config = dict(
    train_examples=97500,
    image_size=32,
    crop_scale_min=0.3,
    color_jitter=0.6,
    norm='layernorm',
    depths=[2, 5, 2],
    stem='single',
    projector_hidden_layers=2,
    warmup_steps=290,
    weight_decay=0.1,
)
Rows from block 5 of a small self-supervised image encoder, named by matrix and row number. Rows with one number belong to one channel. Each number is 200 + 20 x the weight over its row's rms, rounded and kept within 0 to 999. All counts start at 0.
After each channel's rows are labels from the 100 images, of 14848, where the channel reaches its highest value: "strongest on" is what is common among them; "patch colour" is the nearest of a few named colours to the mean colour under the peak. Only what is clearly more common there than usual is listed. The data: rendered solids tumbling over patterned floors.
# p10: first pointwise conv (model.blocks.5.p1.0.weight, 72x72x1x1), inputs 0-71
# p20: second pointwise conv (model.blocks.5.p2.0.weight, 72x72x1x1, transposed), outputs 0-71

p10.48,209,207,198,188,214,203,192,200,195,216,192,202,180,175,243,196,209,189,198,204,186,209,201,189,182,205,200,222,185,230,177,258,187,199,193,208,251,197,197,227,232,201,201,181,201,179,228,201,200,263,207,193,197,202,149,211,203,196,210,192,229,178,188,226,211,201,231,234,194,209,187,225
p20.48,212,222,206,204,201,205,176,161,186,220,207,179,223,176,231,165,196,178,183,220,223,193,212,202,207,181,186,165,214,181,188,214,217,176,201,203,236,216,213,187,207,199,226,214,185,183,191,215,206,189,170,203,194,201,185,209,173,227,165,231,235,200,171,259,205,179,196,182,194,219,225,190
strongest on: light from behind the scene
patch colour: brown

p10.36,208,183,190,181,226,142,205,199,168,222,216,199,223,190,206,235,187,212,219,203,184,196,199,165,190,196,230,198,223,191,207,204,188,194,204,201,200,184,224,210,165,202,178,238,202,174,181,195,222,184,175,197,220,219,207,207,195,180,214,172,176,174,237,211,188,217,168,172,232,226,175,199
p20.36,207,209,232,191,196,178,208,212,137,229,211,171,185,197,197,218,183,185,184,196,196,189,184,188,224,211,198,201,195,192,208,207,171,187,207,220,206,200,205,241,223,189,198,189,214,189,206,179,243,195,215,221,182,227,223,202,167,216,203,189,152,218,217,199,221,204,141,210,187,227,207,198
strongest on: count: one
patch colour: brown

p10.28,201,194,227,251,217,206,167,200,221,184,255,200,179,192,195,185,207,238,190,205,203,196,203,170,195,208,199,207,224,170,208,203,207,205,191,196,188,210,186,179,182,200,198,194,200,191,192,199,184,175,198,212,203,259,184,163,190,207,211,172,245,193,167,193,207,210,194,199,148,207,186,206
p20.28,161,214,216,179,228,191,233,186,226,190,156,210,203,206,225,209,197,213,176,184,208,214,191,205,195,199,191,198,193,215,172,190,203,171,190,207,244,195,214,211,206,206,214,209,202,196,218,202,205,163,182,215,209,192,205,210,252,215,171,188,204,230,186,212,166,202,214,173,213,134,192,202
strongest on: white object; its colour: white
patch colour: pink

p10.2,212,197,182,214,213,148,159,201,189,202,189,200,172,207,190,227,196,167,227,201,185,202,203,201,192,200,170,173,233,171,211,193,208,204,187,203,206,194,198,210,194,200,256,202,199,217,253,199,186,214,212,199,144,206,210,197,201,190,212,191,240,187,182,189,183,212,183,232,216,207,182,180
p20.2,201,197,175,184,207,208,217,210,266,189,178,201,233,189,204,197,177,202,196,185,143,194,196,186,196,155,187,243,234,197,199,209,198,175,192,202,204,186,179,196,171,199,210,209,199,200,206,217,248,193,198,193,200,190,204,198,184,210,203,166,218,181,187,218,223,225,243,222,197,196,210,188
strongest on: light from behind the scene
patch colour: brown

p10.11,189,199,229,175,185,186,175,198,199,205,171,199,184,157,187,202,200,187,195,200,236,225,204,193,186,199,220,189,211,213,197,255,208,194,224,203,212,192,170,172,214,197,185,212,199,192,199,195,236,224,182,186,187,158,194,187,182,175,253,189,186,188,170,167,192,201,217,166,221,211,194,171
p20.11,194,182,236,235,191,189,210,182,171,165,207,217,184,219,197,170,206,234,195,191,174,206,192,207,208,173,229,204,213,180,208,197,184,209,228,231,220,170,217,191,228,195,161,196,228,205,179,185,212,198,196,178,237,192,226,214,175,226,182,189,220,189,185,165,221,182,165,195,211,218,214,209
strongest on: light from the right
patch colour: brown

p10.31,188,242,209,210,222,194,223,202,210,207,183,197,215,185,220,223,181,183,215,202,228,216,202,181,200,206,242,189,210,173,185,223,204,205,201,211,180,248,213,225,228,202,193,187,200,196,241,175,206,227,196,215,159,200,239,210,165,196,212,187,155,215,190,221,187,227,185,200,191,218,176,215
p20.31,172,183,190,234,208,182,220,202,193,203,179,168,213,230,241,194,183,218,190,232,208,196,186,204,202,208,208,216,220,200,189,178,204,203,163,204,198,183,203,194,242,149,224,184,199,193,213,163,193,212,205,210,188,223,213,181,177,206,208,199,179,250,167,220,215,187,180,194,184,203,240,211
strongest on: its colour: black
patch colour: brown

p10.54,180,214,205,237,202,189,187,202,220,195,229,201,179,190,205,197,213,215,147,203,170,204,200,165,202,195,219,176,220,196,166,179,212,189,206,207,258,208,163,218,199,198,226,209,199,195,214,202,194,183,191,215,220,235,188,193,200,212,191,160,246,203,178,160,214,192,195,200,169,199,193,209
p20.54,191,185,204,209,183,209,252,205,178,213,208,191,200,181,221,225,197,186,217,203,177,202,200,194,196,180,194,180,170,198,181,206,153,199,229,172,196,195,230,196,182,225,194,198,221,216,163,200,210,197,204,157,213,208,216,205,203,215,183,205,219,228,211,197,158,207,260,173,227,223,196,184
strongest on: white object
patch colour: pink

p10.70,175,195,208,193,207,172,180,202,201,187,194,199,222,166,178,253,194,236,218,197,210,204,200,235,233,203,212,172,190,183,233,275,178,195,171,195,212,186,200,192,194,200,193,205,200,166,155,188,191,199,176,199,213,170,193,217,200,186,201,198,197,213,224,203,200,191,186,221,223,203,209,202
p20.70,180,223,193,223,202,235,181,218,233,167,208,191,193,186,223,223,199,201,219,180,181,184,215,191,201,166,199,153,195,185,219,171,224,228,211,223,183,192,218,206,189,214,194,181,171,205,222,249,209,202,203,211,211,198,207,207,165,208,205,165,183,201,198,203,234,196,232,193,170,222,183,172
strongest on: light from behind the scene
patch colour: brown

p10.34,186,211,220,194,205,175,214,199,200,200,220,201,216,196,196,173,207,198,218,200,203,200,198,213,208,200,170,197,221,196,221,227,245,202,206,201,232,217,188,219,184,201,199,224,198,166,172,174,189,205,241,186,208,202,211,163,168,243,206,198,211,216,217,189,146,214,190,133,185,199,199,204
p20.34,171,216,136,187,189,211,232,196,174,212,208,199,210,208,196,186,188,203,210,235,221,192,214,191,187,188,203,217,213,203,148,191,193,191,211,189,181,210,189,216,196,188,186,197,160,167,198,188,215,206,186,211,189,211,229,192,216,216,229,229,208,207,195,245,204,214,203,170,183,225,243,178
strongest on: count: four
patch colour: brown